config.toml
arch = "dit"
logit_normal_time = true
beta1 = 0.9
Rows from block 3 of a small class-conditioned image flow-matching model, named by matrix and row number. Rows with one number belong to one neuron. Each number is 128 + 32 x the weight over its row's rms, rounded and kept within 0 to 255. All counts start at 0. Numbers have three digits each.
Before each neuron's rows are labels from the 100 images, of 14976 (inputs lightly noised), where the neuron reaches its highest value: "top examples" is what is common among them; "lies over" is the class under the peak. Only what is clearly more common there than usual is listed. The data: small charts drawn from random numbers. In brackets: how many of the 100.
# fc1: MLP up (model.blocks.3.mlp.fc1.weight, 384x192), inputs 0-191
# fc2: MLP down (model.blocks.3.mlp.fc2.weight, 192x384, transposed), outputs 0-191

top examples: one colour (100); line chart (96); peak in the middle (51); trend: dip in the middle (45)
lies over: data marks (95)
fc1.263:161113117181122070104116079087159108132164057173093118113132166125179190122133177145143116127128119132146165104132109154108164108157164148153115181122103132151118071107193091124102130065114140123100134173144141132126115156114130134137145134146137129096059150160143079162040096201136122106127069096186112063132090149170053112141113154155144127118044114127129135127070168141114168151175118052117109086203113129120119128113147152191145124118197119080124117100058075071084098107126104110167168163118103156104161114077141140115094090128121135142103147150088139095147103133138110100
fc2.263:117070065181120114112170093120143182113185066143103098137109125132169096139122114075117075121103150178105131129178108129098165106116116141101122129110168115189150118104111122150122143151120201107130150143181064108156105147122154138115134067150132138176114120141123150203151182125150160092086124103096102151131106093170154167112076114062182154217155150084108078114134150125104140123145128126060149124145142043121148170144132175144020093108123148161146114080128078151113143189110142077147085110165161173122114117196135072097175155137117128136097143119136110112112132141114154117

top examples: stacked bars (35); horizontal bar chart (29)
lies over: data marks (76)
fc1.120:135155155146155185121160101146120178145107091109129144126158102174119091178190141102128119007129103110196108128079129130160111150142244105187110140130073089144148126168120182079086171142140108134140128130133154168126096136147097092128071097109173098126137162143131149141152100131136159197131118121101178135120131171098097155095131135107102138098167137146137181106128147137119113148117157131128109084094110119152169096165124175121122130159093153078144095070126095171121108134102161129055135063200101117086143102105146107109113181075146149146092149110056145088105126116051096124
fc2.120:122147124118138195102114181078082104153117138118118140201144134105151162130150135100167121087141139097170101127088101157099127080132137138111179117110149099177104073110119147165111128141143168156101084109125186055168111156115067182108098104167095089084081148122156116098193067166104068158104107142073173086159159143199122140052172129168144117097169099163138187125137077147120129111157109138135125092139099138110140142175115112140175141105122156108127185159110113161126171097122148162084201138189078085108117110098088097137097109140205089140183128162121147129152109149120132085

top examples: one colour (96); line chart (67); rising (41)
lies over: data marks (52)
fc1.161:116129148137132156150126126126128161163080123145060105198128151175116126110148140109107178163155122160085134124096175121094108140109115073177123116094154159051086107120157132071162094142119128141073149122144230135124091085160150106113123093127101139128114146141155110158067169147197128142071132124094106186128072172171153120133178111145142101139103150164089087123083152110142131160143118064084114102102097197089153114090159152143145114135073128109104203091111135130162137095198177142050141102140146134158098156093154156110188157099128080104120145080066146146174141173117139109
fc2.161:099147131113103138108046111139091134117163142142139122064148160123140128144136098128155166125096129106139115091086143123197140167118146110145123149195080206142073100089114134152088106255145132060124176111155193157114096101107139110169128128151104131114111105159087111102079038156097141124087186128165105177162097130133134092158162123105119089088126132158126103148120101119106091184112124129134180129092119164166130106147109123141177075131165059112129159156109087084085101141112159143097082130157141116099086099162133076117091119099183114115177120120088195120125156137120144124

top examples: horizontal bar chart (80)
lies over: axes and grid (48)
fc1.73:139122156163122205121102134126127093119161100182118117189131159141147179125182119116118133114135192112156135133057151133153068115125146085157090156135142124111099064150133139135133035138099118040152120126106109103082103103182145189135148141122090082134140140156144161105137157091125107127102137161106152109171112130099102091128127133135162127137130074098108110153166098104122088099135173082111126166094113209166131217165128130149114106191124252073158110113146100125140120169095126124161172142128125165116142149125110175144098122109193137129122038191148147104166126123119141123
fc2.73:085135087149138114069130134145132130169093174104091121097225094129111083075104156131150126118127136128181128130166123121111232153099083081206179149129143153134153169153083148131170112113106114140132178157151105096149131123097130122122102097113196066098095126074099101107129050094093125111158105127149207088147173093171169115132133070114145154119173076083180092130151147146139162180086108131099154098144138130140176175069107123143099113126138085125096129133124120157115141117172150189190095101124145113072095175121087099177121152113139160144156128135160121181151125137106092136

top examples: heat grid (100); items: seven (35); items: six (34)
lies over: data marks (100)
fc1.152:152115099051121171144138166113134172091129096083087105137138126118122127103112093070078174135120169133180127079140132138116122148117110124141147123146090121138158099106154116142144103143140113094194136087080124136110099099119132073116112105126139172162079105165187164121132111138143157132153133115093078086123214165057112098152162096086143093182153141101133130063130133132141150135165130118209127098153156183086189134167076112127114140130122200098125133167080145103230156145105154198060055120133192126123103149121169173082106136139094135092110132140076163159121104099135105155
fc2.152:118143123122132138154124098167153148127150096128182098120138124110172130136152129082156163125133053145118095165112140113182131138073129127157120149137155151165146185093065146071136122162147112172178115133088106202176111149170135113090168139107166154140091156118103123113212147093118083100185131139113121072077035110174116169104132096141143079127084086128133169118122091095144159078100095109071145140092144223141149084046148188075097105150117109152190130112139129125121152129135110101079114109149191121127152101069103183166118077153125107161124106119088140133135106124162171143

top examples: ring chart (50); pie chart (50)
lies over: data marks (100)
fc1.320:176118137128124087131091149135098132175164130140123128103144166105084168150083105151136095149100138119190147154152055134138198148122094134165134122181172177149129105143118161140083165178120097153114114145119088099142115099107162174107154076052165128115108129107075134116135127136112144146143023148162163121148149155129174131181135154165161148115147144124169144156152119100123061147128160151108132194100118081203156183122067073126113110081142105096127093161128177157077071097166144077121123053137146205152057125156132104168183153135147133140116123091077114183115110133130120136
fc2.320:076163126073140122143190137152113164044103189140117117136110157148116094118082146149118155117117139163190075123135076095115175145077077177124090124073075127105086152174126105160155110113151136112118172137165092078152156084109177164129126160116170173122161159156130119140119107157115178087150165131113114114125094107161136139053129075143190153132128098118126091102147199092138164117120146103184136111054088110113086160134123166105164122097163132095112137138145087094137115142148125124158095093098108123171096168180105099101162072149153149188150111106165134101204127136133096035

top examples: stacked bars (60)
lies over: data marks (82)
fc1.3:095168146119158184171149102110188135172121134145144125123090121123114104221103094084130108098106151095090136128149110127206130077138167113121104140084127135140134123102171111129100225119101090135052174088069137130071114125130127153138104124202126194150110093109149108203105096138143089108109169142106157154110076151071121137110115088154165139049136148112104061085081121073159145148161121193130079156152117139116130091162122087132139105134183095183181131144145104117132125166152127131164115147135102096126181124079140125110100175178137078119157149146118145110095151110103120065
fc2.3:136069116149172179081073161120084076114121125137107162157080138101125116143157120133141132095161167175134097127134125103123183078145166144097156084079104135148145135154134154086150165071089166153128126110190126095126146105057082136099111143182098171089083138149138149093143109141116038112144134128085153109164159176189152112065140130130148094157161093152159170080127080066096106142165128108159123076124104130138119124136132111119203196130102133092104204157051086127137099157160178115122137108130087116197125114096087100159113117133145146120122118133133136138130119116171148027

top examples: stacked bars (99)
lies over: data marks (68)
fc1.210:193083064122156099077179110156101139131191115078134157108110145125131112100102202102148159114061079152162162113089140133118095127138138116138148113176174093103184145118101099080137139172103130161177106115115138151208139139087069126101161067059148110086100118156101125094142131098114126119101109143102094078141143121141079167099181152100129098081140153154147131209140090161136094140084194078147119192150121133121131135202144129114103103141111169097098124116095138204071144122108117155093138134118168143069118155133101114167078128108173145113109100124180118119094108147053121134
fc2.210:105108155143212158097113191056101122200171165113115144179176125109131171084152175123163122143164123102182116138082063156087137080179131150118104097080125126184117066086103141143138109168167114150120105101111150082131098127100093177087127121158079122088091163101150118095150099130152132143090133088095202119133112121197142168134152139151133096116145092111129194115155043168126104114124117118124131166166108169088133088123106103151167128101089172147138135173125160143096152107137147188102173133172091119090119128092037089150130074118164102136163150120113127128134127178162149144

top examples: falling (77); line chart (57); step chart (38)
lies over: data marks (43)
fc1.121:124122081158145125151146067098226118171107132152109129150128128094187000081124119155118155163105104132103155116088122105151138119150145095144116120150123110117189119136190117121164116093103111133214110173160113079106135074146123145120201149110123176128155157159173143095156135157116152115137127113124139119169095133113138097143107088105109050130139190121156144098186115134153122135138074155138150160086173093151096138120103157133167116192152127176128124136140138063102138122126121086142079130131132140166116037145159114138133134146153131121081134131195168131117164142122123150
fc2.121:138139168130114097135127098138083094080130108116147158128117088173181129164110153062147199148071119107117106125101127138088115111132131121110094188143123040157200141114142170115128173136141131075151138112120104137095207150132159147129113094095130133115057153108118184152107133119109135126145227144105167219173141147167133124086120098109128213129100194168108139149113071151084139128165115182107090185160127178154096100132066157129165129111128179105117093132141115094159102092156160089156128159141096131135126083204138123088168150114154084159164146136135123097134150143107173103

top examples: horizontal bar chart (65)
lies over: axes and grid (25)
fc1.228:133122126166079177157137177081125134177181193138105134123093153102136104122168095074119206167186150109150130136083156143140125128158145121066079148167126069108121121136104170133097164200126126127123091112139096140088123124128149122115134089179091169109141185119098128181098155099183163155099160170067097138124143143127143106127176162157145154125101109128101157145128115102196098136079089082152172105115192110110147108110100078164089095130148174125156078121143131090089143126139129131124139117197126080167206189143145096100133099079145136163088217167115106108143151156181157107
fc2.228:159195139136139133092112150123153116116116093147154105072141106104176135119143125079168105139134096118076123122162130086134136117128139112117136129114191110103195111152136147176200111166084147140187193096149154103139154143120113134119112119159085114105143092185142201077110123164177160159201107148073106149142099111134151134143191233162206147147119155158131103113134072177153117115170147138098161135141101134101129134129105086097168087112124138090107111082071171088146119114150110147097188117030062162112052135122153089137136139152099082125115140182123105118105134142093109149

top examples: bubble chart (100)
lies over: data marks (79)
fc1.32:157152137138143100148124105156105143153131142096091091069091138170171151129114107103126139132180113151130135112131139179150107127132151121130145153060144100082157102105196105125136069108168120107085094125154160152174125102128174160057118122199164107086114106135035123141152100103149086118088146123148050071086106158117127110110093161087161114059117135143182103116109128111141109147128063094122175103121082064188077129142130149092169071091147089170213093096123142113051138158082051150154127081160146139139160117184170109098142110138154086127114138115168117141127148141112109123
fc2.32:152064161147090121103072125135131130088140136142182179151124108149162158133130194128133167071160061154164120116188114195113088183138135112087136167170141080087110163137145095115118159063138089164157170121099113139157174110119182122142077099122126150125164076117187090106098120068137078131128162140124091103106094196124118094126169136113142102119118132148136139125157147122148130133100082119133079097143121120162136146076134171166118147190173140162048119183163132134154113141124077172149155110109062103163137124039105169108172135104144087131150086139196136141165162115144169076

top examples: bubble chart (83); dip in the middle (35)
lies over: data marks (43)
fc1.253:165141112168173167133135049112120139161138129083093169166106147098120171124119095052127097161142092181112127121111171079170114152144173147099158087068137072072133128094127104135111118104093122181098126109107165134164140121091127182117164146136142112135118123140120165175122148100112161120120183146107117085108099112117147200115117173101082082093082094146156133138120127124187120136144056146170059179089098116123083162157150149122207160140161080152141133055095136117078148131164152113109124086169114108134149128098071134133107170098198102123120162100165114092108176223117108141
fc2.253:114075119076099114148111120118091058109124117131131196144120116099121134106132164062150096089156142172156108133096125078108137174135142137086153151151091067075105117144156116083143115142137106116159140123102167148177162148140077155100085139125083124135182104143141127090141113120135192089103124096103125072095133033061090059107162116125093127125118109165179131092116158161092078109152093087148151090134129119165137214108164105135092058152141081135114084170163108105137111090177199135125132138119106155153140096155076136140096099202098107146147118078175129137089098167103156184

top examples: stacked bars (100); items: eight (38)
lies over: data marks (47)
fc1.231:112119111096164114105115114082115077220165111110103151138154095152048144045132107110121133164121164175168154125110122164148118139130121148116133153113113126122178161155155125159156084164114095176113154166097164144142093150170107200132145121182125156119153075134163117117138164115089175098118169106113110117187149094123075130125135039055154088142134139138096180168132070115128167108094153102155107137192086107079092132150136154131113117156080123166092141146098089147063137103146150119115184209099113131148190143136139118110092140169131090149090135113165109139049114131199149145
fc2.231:110095134154144137097102211110163128145195136074136107212101094164119155079151142127149141193115116158183134117074100133110139121105184105129127101076117172154127116092130103135147051130101075214138171088150088083153125165086105072109144176208134149142118083095149118112090145120126181094117149127050158117145117186165144157108108086144111112118099122153134120097118074071111101143107141163117148110132116132091141106081153134143189146113117136119130090140117204136148062115127118134084145148141158172127184169065106093170143081072160121105135158105114110152164129094100150122

top examples: legend (71); histogram (25)
lies over: legend (62)
fc1.280:147125140171108135145105131104116101127154120102099148125079133073128158122104151163118128051106111134139174119078124161125164103088083163143117057140111080075080143054107128104177101156093124083108207190167123111145096120179185147134102136107157152105166073177124087142137141116151103092165105078104069124062108125088110115152123101149130114099180076140080117150155197155130137123134118128140084123108192112158139171114064131098136113099109122094153122125086077116127116143164110186080126137113122191097075149070152121140161141080072179162143122193188177123123134114161131114
fc2.280:087128080120150166094137150120089139133100151147130146130105132124145099141153081089173124148134097146106165110161147141196136121095111135106124163082143085086122111140028119150130135073097079148168128150104167087104110155141156070147171123140165114079113102133099116120104127105095178158169166207120149163102060145185177095212096135066088100162131158156097142151132119140057108194127112108122108182127099093136142116133156139168148122132174165102117124146206180193141180142137116098110140147105175087140156104090102119136157140116139182125183122087104146151141219122177124142

top examples: pie chart (97)
lies over: data marks (100)
fc1.252:169149155129116167124129103112146083187096083114170135149193126109145136186126093135171086150133092135217133135162080138153175156110132092124145125116083122152148150171135177178075148126117145164147071150141179159134137154175089141171100163183108167117128094120168133080110115135087141141147112102106115151126123104126128136160112039109157121078138171097132100115146125078171169106176109155088098164157130172113143102120091125147121090136148120145137107160093069143090119099158125115134089178130112120193123134099056166085091145188108081145106094157073119140073084082197044148
fc2.252:103166084160150159155152100165113180080101113168129124207164181148078145150112089127141159095108127124147159141123081146133086137094189092078148159160145121123157120173096178125109179155098107104205148134169152121169183174118099120156126160201149103130145097127096099189134014109094086107132072135114121086144111106113140124083139181168172105103112170143147148155132145070112112117178137182118114093110155129091202116163132138166150161093179139150217132127106122089172122110125162112123138132120059106122147103128129097152114169119171149136130089162145134178145117105129167140

top examples: one colour (100); line chart (87); falling (60)
lies over: data marks (93)
fc1.124:119130162125089145169124055097069123171141113110074130125133149157098180144121148119146110103136164181128152181110125155101164121163133138132158105048174132083131143141099100113127168157071146068084083113194130107128133162157143143050159113097120162176123108188121138149141108098140087088135154140071120119132107121095159152097115120063100099139106119176131106161132142132141171133120107176114082190169140142098094150134148180122174051125166085135162192157171130163179065087101137069109073126066130144134088141112165170147144118075120154081158102105195125119145130150107170158
fc2.124:076160125149084197140172152140111128112181080116080114163148154207180140146152144101133101154060146110128148150133056152095154161146157087145131126120092110125221091064119144145161124191135132147109138101169110105154067162160170142166112139096112104158085112117210124175197177074201142150163101109092150127144159118119151133151107135079197207131177150125148140139112118116121132127125169140069164151141110143107145091105127143162102170093122171095190100125139128122125202127154135072137120109117171127111123138067158146140115118111135172137090114114167115160149119093154157117

top examples: dark theme (100); one colour (95); step chart (56); falling (47)
lies over: data marks (53)
fc1.247:111205126142131106067158102095117092145108111092107085106163174100120135091070098168133173136141139094156187163103126138153130187054107103140111160162164106075133163152198106154158089113168155113144091147127055162090095112133134140078101190075187172157163107170109106141146139161146116124146108172124163124109061132085112198136202132110146123081116108083141140158128094092092168167120101124127112181149148122117125150131143184079198102135148124114150134134124119117090186076129102181133150113127084149116115122168135149140142067119117142146190086072185112173134151135121151156
fc2.247:122079157124110136139155168148134079123086111205117111127127095161066082148133143109040135156111149102196086137164093112116138142085098087068162078160103120112146139061147086194138173112114184138152079153180174111102128105175195112159128161133070135141180190131146108089118181091158133125098116132071155112124097121142113087101169151137145078105132167136112088179125129107067111169170138111124116086140126100158158105110141114183044119165086132154136084097135160094143128092134164141162101164158096069112118138094131081125110118112154153115126145150089136077103184121120168155

top examples: heat grid (82); items: eight (41); items: seven (34)
lies over: data marks (85)
fc1.323:153104131072126148130136131155096156111182138197111159173116176147153160158139059122164145176095144042123173079082201128177068145155089111123135108132101127025136167120139166137162091129141119120082146115101115132128091149100143144155165116106140099108078163146117083131136114107110152130074125119171118120131143139160151150124192203157171155137143110100129062061110184147122142080141191118080160206140098155103166120106165143099153127137072123077121115091099172103134101144148184117125151091155095113145113157148151191140183108139106078124138141095090175117124124113134116091
fc2.323:116156030135193122162142140136128086145168115131157119162088127136119139145124103094141078139119103107087083132050178155103092121152138156121094120143154130136161087105143193136066122120123103140098085186112118121117112179136160113128199186144153114129168121086129118074175164169106101130132145125150051103155160115112135076160174103155164105127151154102108140120152061163145156120086160161145113126175131144148121105149102108096110199193100104154093115142121176187052126202137090173092120107096131137103112163139145188158145112075110174155102061157078155140158121124124173108

top examples: horizontal bar chart (100); dark theme (60); items: seven (38); items: eight (34)
lies over: data marks (54)
fc1.315:152071070113119064117120169111110134186206156059068191140150142096101114147073126112099203130155128113179111109090132137132134118110098116184081171162108080115186085103104187180136137057115123082121118141115065147108144117139108115076091114074147108121160125148116112139090165111156088118077132144095152086159142122103135151119126155108119146114152158167162150191150127135147110075071174133122168122164105134174086094113137118154144122039105138098123103063154128170145143142143109152115144121130105137118124133125103101077153125059158169147180133117140130164080156177068086105
fc2.315:156158043114092173164076105124184109114118136114136116143078100105163133143123080163137132130123108123198123095114143151102098090104173123141168162106152115131118118106088085113103116130125136137086104111166179126152127199188135110113096107215146083135120140142148118112148152092130064136157095158122143073105061189151101149145142141105116129155129194174158136200137097149133124072127188124133116158075177128126156112096130102121143104119180129144148161063128132120157131087162100129067181115102152108116152135110120099241163148092126130059122082109148168156095060109090121171

top examples: pie chart (64)
lies over: data marks (75)
fc1.251:089121107139137118047101124122116100102160178123142183072119136118074142130119122122170100117115078192136146115159109101155146132177086205118156107136113203136106191188126124139087134157153112123162137155096113153115159111156070130159125120107175138129170129133122204152126147166161078089105156105088151168163086167154122122146076191172157141172123041141115162097148126152148148139099117100163106152113161104124144129111168116026150151090179097153138040137154147135099148156146069097129147146145104133149079139094161127129149154129139108116171124135098090097179168078184124176
fc2.251:158146124106154176198156070104115149161133106122143118176125148111122157137127122089155117147123106080133114151141091112143107115170070180149149148079131198139090075076140165122216111110109124139100148177057085137105147151112076112127105117145143144167132122123141185110106116162135043148139140126121128179130165171115149131119083104088156103154136071151143098112131181122118147099134101163103153143151148129142139143136188151046160120087067131127184023144107122108136119150113067126134148141154149111072209133119161127143158176113126114136097168147088087205143111144140145209

top examples: legend (100); pie chart (26)
lies over: legend (100)
fc1.144:132129183193157119179150155154132096098114079074089055115097108068093114127081094084127166079116133087083114193160135173130151139161127109137149096095145110112156144178111117141160110116143154115179139095162151149153223176089039165119110128082095156065175096125102072106146152094104144106141106101121122156103090133141090109073151148133144149131164102146135173134165098096112097115142096167090099138124145103177117085119136128161124162139134130118188108205147148138162118033178117149121118185100082163143127114088142153132104123134118071060096106137151122177164119137127120136
fc2.144:125160090142088133125166106097167137146092127096122182105128117146141104122135125053142095123143045092130120157129111110030179116100147132157085158138175169088173131148156127193145118160083130128114173134128133166064082114150137099152089108091176128079146147097151109139123102197119103141107143169060133091204132142151157134160093136096109106096156164106133091111129106159095148194175211161079173147108124160133148102147091127192145081140121122163150118141084177107078150227157113146156116127089133145102109153136159083124107149176123112135119100125150080177105127104157175148

top examples: one colour (100); area chart (89); falling (40)
lies over: data marks (97)
fc1.240:123124155110172136127186094132148094171120106096106100164159095163146206118138163119099072100148109190128153169140051121116174104108162106113132088129143129081090092085174066199150126142138206106116188183129131135155223137100190128081099119132089195131136119121128164098076112143094164126144158159102123120145110173134130065140091134127139116130100146135124172115122141163125104132094119159100056148136143113110048157160107115088109129200129120146179117128128158165108083106045131129132134119116122116078066138123070131171147130117099126076184143167146101123100119091136105133
fc2.240:091151182127157115100159106150067153139142114149155074143130151115156059099147128162098099146154143117102160173077017160102063129094117147156114138117105126153094139197166074080144131134141117109166105135108182165166157152177161127131117172114113160138174125191121150110108142143100201156124096075078139141141111101116131150081093154092165137128152152109137141149133160156183171079098133118133175115181150060161085122105135127131103134091198092128152097083096152112138121156145118136122117148160171156187169204129106123171165074063171122146140164119152146155119134142192148098

top examples: horizontal bar chart (36); heat grid (36)
lies over: data marks (44)
fc1.289:178093136092150139157130070165157156100124195154102115146112183101172171181184105123148129135136107114112122111113104142149076119121101182143150124120081108113092142091160109103100108124104085095150109117135140147128127108077181175195124141107120046103108124142171154132190166150040118129078095186112148112155193121060087173090140119117151181119135116134134125100139165164045142173138171150115064092145093120118122089106130103172162131092111106108157064173105220110074164112126113092112169111134100103141134116147130081098172082133119107157160148143161080154109107099112134117
fc2.289:116188169140136139091159192125142116101151030128107094107057100114156142127165140129124170091135087110062116088120097136153121126150105169130125149123144089129132121143165129153199108089165123206139168143189123093139097108183149111074097098165098113098070171145102210118175146137090097130182125110131139157153118141205097105126122110097140156138132114122134103121116125150122168164147077119102178120100118111121147063140121132129131160140162136115110065129153151134179155122160168146083238148182095170143151141126127094154186182159152112101100161150131048119151147146112099126

top examples: pie chart (51); ring chart (49)
lies over: data marks (100)
fc1.2:101152148139118083126164074135201137106145169173161109091077208118096132211049106158076126127058090074145086130092132137163126126090163126166124180088086114140088166104133166151164082171156133125214057065111148107154104103112124145107109107108151133117081114153137093146185061140091132119186138131197149122127098111146120153124119130121131230119140093162110131123077106135133098175153120084099118110139123115167126120158158171120138116172116162131150099138117151149150088105175142129096103068099154153084077114098142111147136137113173180112169126133103139083124120151143125134
fc2.2:127125093182205148122180118094171163103191134171148115135161148151072118136082088134131115092136176188135190077161068114118127115126087108048110125126144131147129098141107108110107132135114148098140113073148140086111143124151089174117139142100131076131109102162109110169095023120136203173123186147117134110191105143126142192092156092121138121148097128112095191119122144158124114145105087116108107124164195112121200132105101147164092119142096190078164117155110141113142124108126083108083120113123109129092098105175107081063116058144053138104130110126095111148180126112156139166

top examples: dark theme (100); one colour (100); area chart (95); flat (34)
lies over: data marks (100)
fc1.275:146056142060138063117137123064119158092092107130138092092083128091152154110114170096120108142108156122120122186223097112137125137148104142116117103200132118081122102143196179084089135147114120129152103140085062118159104147127134089176131181132150150140102123131069142106094108121155167172133126069123179122116082150058163098114108107088097138088109106110148087114124124168181156093084113122067154107095147160153151155160087122159064128104183098097132114121124150095095195140114119131150124166154076126115155117105097120154067106130120067119107155123149100124080129079199067155
fc2.275:129197093113103148107114111085101148081200152096150101149145186141141081152112104099070135117142151195152102149109106143101112133117109114160127123091075085093132130111178132098074135157123169092079095145120074130146106142139145126184125100151119156129140118193153143155151113102130084096020108123179154109083146140111152135039110131165097150124182086065147166117157154107095123117159137149125113163160131139067169151148115128210090107148092088184150113115120115164102137179139094135113097084172125099121107176128091122162116138132131069138221113191128122136083122093127172130

top examples: dark theme (100); legend (100)
lies over: legend (100)
fc1.371:135135112130091137120127197127110087107108104131123143104155070164115155113086202144080120134151105077181083134078080141124128130142151083150150120134140142136124131152170103124169159140099086127094135163148116155156129088133133168108137144133119127116200139137081115128122060144035181121149090114165062107106169127098128148115067149132112140094146121089115134159150102123107211087145165129169137092140182151191084097133113117096070085161124087177176067127065103119122182173119123091127147138145138146114099124121135092107014120176081098128153147116153184091160116120081176101
fc2.371:155108126122119125130118119120143135157152124120104138113134136109114141141105120129168067142137095146120115104141112126170107142157159079087059095153180127055145157098152106146068110168144055168181112117112138102167067130128127071054098130104105133136152113138095122170115182153113132167124142097177134130128179102056128159154106159189102061164052061097110140110124089079104198181119089170096147127096161110124110116144125139145146106184109056100132136101066111179103158190082148154150157133072065122083102114070123096091143148159092108173125147141129177098120157111132111173

top examples: heat grid (100); items: seven (31)
lies over: data marks (96)
fc1.11:120074158111194142092139067129171078138089137159138137136126119132146109126131126167099119149194137160207112164154155169101130160203144081081074126134140058046129109087132122170082142112132154124158098172092159090176142157143156099136147125134060071111104075154177110138140163095130141148114167169089135139143150147061123142118133114081183139069166100167139128154142109071079183101169130109098105107168128116113134178111192127116085092135092150143141140135142157144114060077099167136088094155128132154104189150086125125173154091108097127109125124165137114164138069127117097085
fc2.11:143132191122143082153165130098176066122181138152141168174140138103070108097105146158132195092130146158139110110123161151137127172223056175131107116102130185114082098163191150105146113136157080166091129142093158159194084138075115079172086153143158132109119131116121146144186136099193108162150080107124072140110125114133104122073113104137148142168070092111132127115145144104124102125164093143124073135107136124170121129142164160096161127171140092138101109171169095150110078122159151095096153081171168075142083098111180098137154169110110138139208150178105112103141101171122074110

top examples: ring chart (62); items: eight (40); pie chart (38)
lies over: data marks (100)
fc1.183:061122120095128071111117128121084137065158151117114125074148131182119117096095097139122146169088155124168124154189101139114181092129120183162194148132061129167106185103162148131134111041109131091129175173146075115124116132180099198126153044126126050134135163121094109128148138109091163076155117112177151136092112091147174180113145095120139099152103111116121159163137165111125118125114107188163130139109081088171144145107097196124109123135159105153112148111139186111092080090172138110152104115127110154112099172127163118149156169162105175095090124166104121194076140184150077135
fc2.183:156110152055144162063090084107107153132121135120138125162161178171059139137137146161141142109138122178117165124159133134096106069103160184144139112108139108140103147094142076099146109104136169075115158125162156063156121110105111196118098099145148150086148139131134133097153086092140081118127094164177131094138124136159113167061138139118169165101154115106175107161126129083112057112149153118151205147148131102100150163164116176074179089133111114086105163160129105168151147144143151230071113054125098095113104106201103108170117078126163119143145095113096109127113149141197117057

top examples: heat grid (82); items: eight (53); items: seven (35)
lies over: data marks (82)
fc1.131:091093155126094152147154146070172146179130137153104145112146137098085129090117166077111138097183153128075128143145193113151144124154159121142101129063139161100116111178101137073103180128092172184132148148080146181117116122061105138169150028188118110114134141106121145164078106199149126141122140122179104063127114116162168106132077149118135138140129195143106179105173102113146107164074114132032129063118118190101082084153154150128118111097146138165183122147114131130112151087104136123131163116157109142153125190109138149132133096186157115164088112168173107130130142141112050163
fc2.131:133179154119151146124143135191130086119101114103148132056138135160153149148103067187141125180091146100155164118098113096223111140160124115096156144159140126176076127139142110075155111116143087164099060094111117142118115138139118135134181134141116151140146169192157158051158142163054102152118107144181108060106113168070083100094138137142100128121149167137166139069121104113134161155110150119181083166135063103123126100108153151207134117147073107090157094103182147126183113146151148064116172133135072151131157110097073153177171136100144131142167148087143120099115099110091129187

top examples: stacked bars (35)
lies over: axes and grid (41)
fc1.142:066136085137131123150124117171130143134113130116142131118127150100115116061114096114081089159108174144141089133167081144141146162130099153148126151114089121120108145133072112166125122130110078105138220149079027152162148119161112144100168146147128155126154117080115094110127139160151143057059140122208138100134110112154158138111135147110113080164168124130106127195132163070138159059050149153124179113138167178141108186168095094134139123127168143142088131123138087068103141145175054147076134160078144173119112153106182155154095118143189128100138140132062131116128150126186074182
fc2.142:171121112147146156136095175115103125206113121125094156139088126067047126172057143122120142058126094102132141115103080138052073121132106167116167110116120123102150081077073136095107146148089136071167084116177125120141120162119075139118107137122130144072123105126107087157133098074170138111163150099077153113064100145167136146121115099093130052158088170122161143158104116192164084077109157102132151136126205143102126131130103083149139154141110135147199109121136154126068095151151073175130183192153109161120124090137125095146108072113112151101137092139120140173180140110145177162